python train.py --arch="convnext" --model="CTC audio transcriber" --dataset="melodies that start on their tonic, played by one synthesised instrument" --train_examples=26041 --gain_aug_db=6 --time_shift_ms=50 --input="waveform_16khz" --tokenizer="char" --vocab_size=20 --norm="rmsnorm" --activation="gelu" --mlp_ratio=4 --inner_norm=true --wave_strides=[5, 2, 2, 2, 2, 2] --subsampling=2 --layers=6 --width=192 --kernel_size=3 --init="orthogonal" --residual_init="zero_last" --optimizer="soap" --beta2=0.95 --lr=0.0017 --beta1=0.95 --shampoo_beta=0.95 --eps=1e-08 --precondition_frequency=25 --max_precond_dim=1024 --one_sided=false --adamw_lr_other_params=0.002 --steps=5600 --batch_size=128 --epochs=27.5 --lr_schedule="wsd" --decay_fraction=0.3 --final_lr_fraction=0.01 --warmup_steps=560 --weight_decay=0.1 --adamw_weight_decay_other_params=0.01
Rows from block 3, named by matrix and row number. Rows with one number belong to one neuron. Each number is 128 + 32 x the weight over its row's rms, rounded and kept within 0 to 255. All counts start at 0. Numbers have three digits each. After the name is the row's rms in percent of the matrix's.
# fc1: MLP up (model.blocks.3.mlp.fc1.weight, 768x192), inputs 0-95
# fc2: MLP down (model.blocks.3.mlp.fc2.weight, 192x768, transposed), outputs 0-95
fc1.465 105:111159154108227102114131138135136147089115136078098153144120127123105138156170111142099149179142101117124041158143109145149112120133189140115104165121128192100127094094149053069130153139133141074152140165167104121160133143078092136237156077068141089109165142103102087157073146158128145128
fc1.466 080:158182133099100155140088151136145108149117113144211146118106169122067133143134131117160133175076077121087198098165061099143119133095095181177086147139109137125136166177101115201136074132099118150131127158181159180100107150190161140161080097133166102165170155128160150139148096126136109165
fc1.467 096:138115124111109142184153132095111113071132119125176120136127112123137138135150126122194097120118101108127105094091193123119151129124078150134118139144191098167152169122095100162108125137149092043173133207131098115171165086138195121160120168109118072149104102113158114155050114129163173116
fc1.468 104:084165137107109135125145100130169152118121124139115097165105110106123068171133169117150106108155123103136106088144134106130052122119063159164120123156124107140125106112136107133142146121144184173131148159132040126098052178133081133172149070156174145090156091113109163153146152117162174069
fc1.469 096:081107122168083121092118172133148155164142093143152136143107163140157142147074122162147070154085093130128157157139139133152148136156066131153121155106150104114166091129122169090094137132138153112135124148059145130156086152138205178139108118127116083094166195148100111068080089141079153122
fc1.470 111:071113093146155088094111097107095113065147130147153133154111133084155144159124110090088100157183129112140127135098110119127190143161053110165154163103208120123094101115113160167150145133168144095125117102058114144148137160102107159189104091103116151146113153134125185192115199206102148133
fc1.471 115:122086150158148135110112126169150072129128112176153144169159195083132136128112123165153154161179142114101160089109199136117057137175149171108155135195200150140185147135169162141126106103164150079116198151129130155109071077134073102119086180065128121163134144144141132120133117196156173171
fc1.472 117:097155154144156107124135094052138215159032176093165102152115143114159120120153147180146150187135138093138140178120088153135135116103086137121114140119065093119159139141122131105145196143142098129078112086075145120144087105120157114158127111146122086108126140127110151178111133078097127153
fc1.473 098:145123144122129160090108078061137034102130135121167107137125117099114128157176145099106182183069139179130086126171162107144126165121111097126152150088149176145107077102120166098154138152135112067157059127130112132161155130125148117112149107100110105119173110162130149129092125204071111116
fc1.474 126:126088136082112139181117126114080127151086117090151159098062107145087110157144175113104148177153116176190149064099126162149088157088152122106102126091113158108127101163175176124178127194099084047114099160147096096104124180152172141109151128084141124141126162105120188097149182054090158107
fc1.475 105:104109182125090140119127092121186157081185209094158161216124084132100141121124144034174114182141149155159177134164094148137102116108163180088152169095136119159191126128115135116108119101124108087069090060161060132124140106138134176121086124093099172094080086079139106119120186099100126106
fc1.477 099:141147112159069106191094156122214090129126173141122140104151178116174087095140148157156174106107116069072072153150118158124160109127150218142110100132141113144127127124086151105140099056078112114091166149163149111141088145149095157171068109083130168167074154114140121122167160161128118193
fc1.478 093:144127081089155176173055138081129125160113167137119107124081153118179208136157125164108196131122173145115115155126105136143142118189152110129131122128120080116149111135119104120110090089135140102136128133107114104143051167109117155081155141152074102137182068124161122094126168113106090106
fc1.479 088:107091164177047155096119114105187129096142157123102115092122114119137139167113118175154172066135123144082115081106097113083195172162197163056096149193084152147056167114120074119139120138098086155138145133133105102125132134135115121164148084127139101138146138138136100115082080132173138104
fc1.480 092:136117137156074088137131103130141146094101204160094096158166148166123142185162170159131119231154196158111105163148118106125160102145091157097126090132101089100111136104142100128073123144136166081108126163115050129177109154118095095078187118144078161100142139149099111092102130089200105092
fc1.481 108:141082139057087140136123123151068102115120147091155175170159114129125126139087069171108144169080128120118120222123151135155102166153129159131136109096142113067127132134114097123087148157117065131111131135166158130115138099097165187130200147127109134068123113148120076122135098118066069130
fc1.482 096:128100091125142159120144118079086056210160081107100152171109047117120118120140157133161122139170144188095118148125134110141151112112150104099131142158135114103125139131131046128113116095113183148105136144165129125058105158094170138071141030130156141127159153129128112111132104025099075131
fc1.483 090:124106080113180119165133119086157060133163120093080146125168098135092142089123183082103093107088103112129112116111082168092113143091150156151133166082142103120179170131103141118133115161118101046120088126117167121155128111111167122073127091120144119163093062068082099142148141101166124159
fc1.484 092:183185104131153131182102084155160101149097169138110059151075158099135133150114127099081127071083111094121109147105177145084107158168109181174166139139126135157132161115124216123157082112091181153063197156085103183156071164160131133078133150105137128139154140166113110134106138114112095100
fc1.485 093:135123112174116062092160150131130117113156122167118121129123095095125154142092176104128188100117109114150180206133067123071141160130131158100169093187147130081106091132131163161151121134121128145135078124183103118142118129128162149177201118130152139144108081156098109128093139130106132139
fc1.486 101:131165103175156083085147111140085150123144153147102196207108178116120141043167182123080081151107145120107093085088131133085107212123151147184112150181104102123068225119136124162099072127132191112138182171118090121089153131124083165107126165109180111193129161135167144137129086102132132122
fc1.487 081:104141146109130182093153121135130105104146138102108127152131075087104067140209177189139142107143014155163157097169124097180140116138129088085110085144116110162164147169138056095093086070115102113112156146225085117087098119136056176120149173149172201094161136155072104101121139138118145222
fc1.488 100:088152116105116150091131165068168129080134133091194149140097092091188143167119148164119163151124126110130055189190133139098109173157166104120027158162182091158111171080158130113117180157106064131151141104099158094155145188123142098144176158171119104153107118196128156112136127110122123112
fc1.489 108:149102139071160096192057128118162129061176107143113122136120166097132118158153143120147085174160157138176181147104148136101133131103133063150108192197124123139109131175102096100138126139145159185083112153145133151127077062112149076145171151138194126138148157085190170130064163104194122092
fc1.490 090:178164076183108164136077119073119158077116094126110127113055153180100124115111095091115112092168157053127097188150106102175180168135168045130097164126109128153092151070097131091126162138118117177135081148153176120098133130099151129161135118140103117150112131092175097130165165099149089164
fc1.491 101:143146138107167086158097124098106158139147108155163175143170149116110128157089135148132107115087152180198056148171118125119137178148080131164122106178079109130160155107138132155147112105092030161155170127146070126093110094144136108077177165099113077089163130112114101129108066163113119181
fc1.492 084:117083104162148168124152136060120110159123121193167174154117162136127169071146106139126095155150143120117033104127135072128161102153151126061125155080106124140123112172180091155111129158128120107166167135177096187137138130059119134106124148139152159079121107128144142127125079159106132181
fc1.493 097:150139119155135140145141100150105126110116130180100139110194093088136094157142147138079121121158159134185152149134076134124068072144135168106165131145110158146052095154111129093111166160057127114089147180146153104113103135150066242127133175125146143124133092142107108132079132111046119146
fc1.494 113:159097172076148108139126073100090093121116115115153160140148137099099095195135123107139087156136104150149138152080175145154117178106162120087098162146151131076138095157141109132153165135144098155123093109094117184079137188094167177151180117126149138079154086123080079151153101136120120064
fc1.495 081:189119151142208098089054154096143173072113153113104125084179112175151177114145126063102142156067146128133076134142125077156167134150135114072103129122102139111110080135160112164181140139123101136124134159133162128149083112067113137121117145179157171088102125106077121188099090169112105177
fc1.496 089:123107163175140080191104129175115091131138112175030157176075141137102175128100112109127117117146093144104113110185127078107121169120154129082165097146108163058080118073123082139139096136144146106058106133091192127149139124128189127135065164141152050113117112137110148122121126119104119126
fc2.465 094:160175146120174096104183127143100180076098137142141107127092158145131150146142099119147108193151106101083139093128177139056143108156121131137119106097110126118122146102094089175148133145163116136106131173071148140159144095112098078118171113135090180156102164084157145140132109140113109075
fc2.466 093:138187124188083072126177208146143127096114095114122136101177147094170151127148095150121112108108210104111113143133146128140147128083138145053150132101160147171187105195114156054090078155175101160103148167173123120137090114181118157120129140128097167099118140130072134134113143157099074150
fc2.467 084:156126129114146110186089094155097111122159113130133207099177133095133113099145082117133089105172147122185172089132125142178089157130153115069136144132116180164105099176104130143148142072091110160187105108105138131109166128152117127181080157131147093185110115181073082172134130129146158159
fc2.468 101:194199114107097154142082167149137117151151128107137104128150083128137061133128098132112119072152117166119165122170153141101240087120082150131106122150116093154128057099095127159108091178185131134126135095163175172136092149122106138139107096155119127113152152057099115142156136169133106124
fc2.469 091:114172138153122102110132127131146104121090192147095087130155170159158106091148143091153077144080191063093142070096154144150075120172105102129098116150172125104169116107114143127119132105118134120107109123167112164163078117112080145093167101164118111076180118195134098104180098059094102118
fc2.470 103:131126106139188136107108101083114139154088191146134134125153188097149115113169128123115123165141155130189159108148134158117103137135072112089093118104193139116151140153126121179205121162088156151159152132173100126108144185063109121161147102080126142115121157043105151166130096077102151137
fc2.471 108:169093126101113123153187087140138124097158115110150109143123153087161098150093124147103108100118163133148121151212097158123107159151140148143144118141196121123146089148146172154182087135131120152158134145133160160115088105146071119154106107163129112089161118145214067160151136152156150116
fc2.472 111:115088148088150107113145179140170068160137116071147117110138116130110172105190126133118123214122103082121128119167083089179093074138083175123104120173080118126099130147152120095142107100101138118082102111222152183113102101086136059120142173163122118127128114176083168112112090178143062157
fc2.473 098:102128122120096137105098188157149125094082153139159179139214101178085077099158139124150161110081149102114193077100172116091148136146116176135150096083184111106160122091151143121113129179118130093156117071058110155060143167093202127110123079096134150090102148081108115146165155077131137143
fc2.474 118:161098182168121123162160192097136118122147169125120116148141121146191131127111166145061127113127115171127086138068100117116166113135095111119130141137152102118152136102103127116072099158139134120107122113081134141105135142157202066147142129123075113153139174177179125051059107144132149173
fc2.475 104:123150141116123117080067112102138098117132083113134113104105074134238165130164126153141183169134154099050078127117126087137140120159132111124151128106102091138122112101149091152147141142216141148151173194103145159130163097104121107126117169110073123162106166183187095110193166163110125169
fc2.477 087:113173099139134092131122081113178069130101105118104099134137127113146089099136164127135133091189089165120128149179118088086178136130184141098125160092161130101092137147095126060155137095100102121116114134165145031178138135128139121147051149118147103118102123181124117132101138133176102116
fc2.478 095:146093110112132128172152121153163086146117094188116116125120159169140203142180122158170154157122113080074115085081144149128124176156098155199091171115153161128149161052121129126167172165144158155149110165173131120101079072098116106110117134093165120147128174155141145078128134121110128121
fc2.479 090:111134148033142143096128121149150193121147122107106123105204148103136156100127092165193178162105113134157096140057125126155137123193173123131095131108106070086164178100110204129182149114125140142121106185111107109156127140139099186174138157072112135136144161141150130119163109118173165154
fc2.480 093:162162117108092104095080059131151144163133061169175075176104140108098127070094130057165108134175053141079115121157098131145118122164124154158164129154142154123125096149150157135080099179113069122135128143124161117137080158135127141107158121150141141173156132072131101133112130098160113158
fc2.481 117:147119086159161114102166120065147136125147140204146127113112196153117167148131074153129111100120155108112097125115091215114135074140092140151118140127083127088131103152063129252137147128098116103119045155109114131153145113170160122127188096183154112069121111182085101097142151136077091120
fc2.482 090:127123141109181118058054093106125127155174166128086122165136086136172132158127100138148120136090151132133100121056091105156144073079125164155117094078130084057144158209039158131071055217119176119087098127083118143125156165085068096123162133128119116110143086152170119110108103086138140167
fc2.483 097:097119180105098145077084056162125082152142119146116107116188153162113207137152106102187138097090166110122117111090123129150123149156139133078127075091175085050124092063110154122123141143132150109120113140174144126109144070106110084091128088165121152143146192159093133101135110158148146079
fc2.484 088:110117119121084128131198103119122151151162152151110154095211062137134118158071121133145155058116100172113127136062164144098099158131134125131159158108124109139155173099114100095125179088062052186156124149099098138133094101115151159197049142103147113093110114137161079174194148120140148138
fc2.485 095:124105068115171110119106105055183137122141107092134136139181108079113168179143107156178121148124144122113163133162140149100144134096134120171127139159032135082168127120174165110091090094149165123106139126111180106114134175090158088162161091121143123136138119086180093109126123171168170082
fc2.486 105:097119156109088156074140128166111199116160087118108125084138138116113128098157119107152130113125107173101106074118135074090081147143094119152121114110029128099083191095123079097153150162123111103120115141113074169140180134156114082124050137094113172184138086137100135150118125164094112086
fc2.487 083:167085163102151122067084115150113085137209123071147106130152148105108071110163063120176170105084220152171172179147129160187184090085121127138138181125117103113145077181111149191127136112115152127052124123173131080136132110123124095086068123138138101115145146129132145053099129138186138200
fc2.488 106:106128103114117080095073099198091129138081090126194124167147198155161130146117059095159144166095095133159042070127126111087118195138129102125137132155133102133134146089159120132140096099145132167122160148157071146093151121174113182157149195123088150110132169107149142096135113101129109145
fc2.489 111:143128110141077100175136221157110141080117155110119122126094019087110098158116140088146108158134155135141136168081145207163158121129152113122196156100145129191118186124165157158100131189079132124150184159084141106121090146132097185170161157143097156070158119110107154105100097119126203131
fc2.490 102:134101141129104116214134154115159137108120120126025198167125113110182150162145106119159124160140116162159154142106158124178071150094180123152103095106160103155121227101096135177120041111102147059141138150115106138117157129076113181149114130140120142081147118104167073113131081119144126111
fc2.491 087:166105153126123141134151191142133153143200202067162186181064071128095102148081152092210097148087096066139174125111105116129119145151128101153099151078167116133162109085026109123098144146074133133139104086148132115175130069145139139153155092150100090140107101103159112151117133113118159177
fc2.492 085:131098152147137105140092137139089117097146132069192152169156163128160127087083143160133131094135100081117142135183133136127126114190125124149165157077156094126116091063170197151161090146146119136157127130191133154183147137115151144120049171094145138137077145106172166163174114092126147147
fc2.493 105:121170136122090103107110102104082157155118210088117107142062087123083149168150140114121084109131123141150106167129040153179180104109125124146110104067167133106119193119149144116130169116169123124102170146156118143139133122102118045117137125135167087095128148128108118141112120106117120116
fc2.494 112:124090109129124087102115125132130119118126134210147141139138161116107119114138181146090099107136162171091153158141143137140199160124142172136206120108108119099126164127143094159160126127195121119109117149168145050141160160172135048129119142123144135081156119135135102100139076161158141150
fc2.495 082:051132075160106109076188088132093189083131077154089109143111178131155173112125054151110112085040132143125091098068140126133067135126151187150096119102075100094140067122148165086108177093109146131149124198100079164123125081135082105075122129114115091144191154140090093130159179131133123159
fc2.496 091:116125179113165126155155125092095134180087053080073130165182133050068148092166096151113097069133116149093107127099092121144089102166097134160103120106139079076085125164069118117113149140130119154124211093118087147136146085125107076096095111123125110136142161152097138122175110127105080124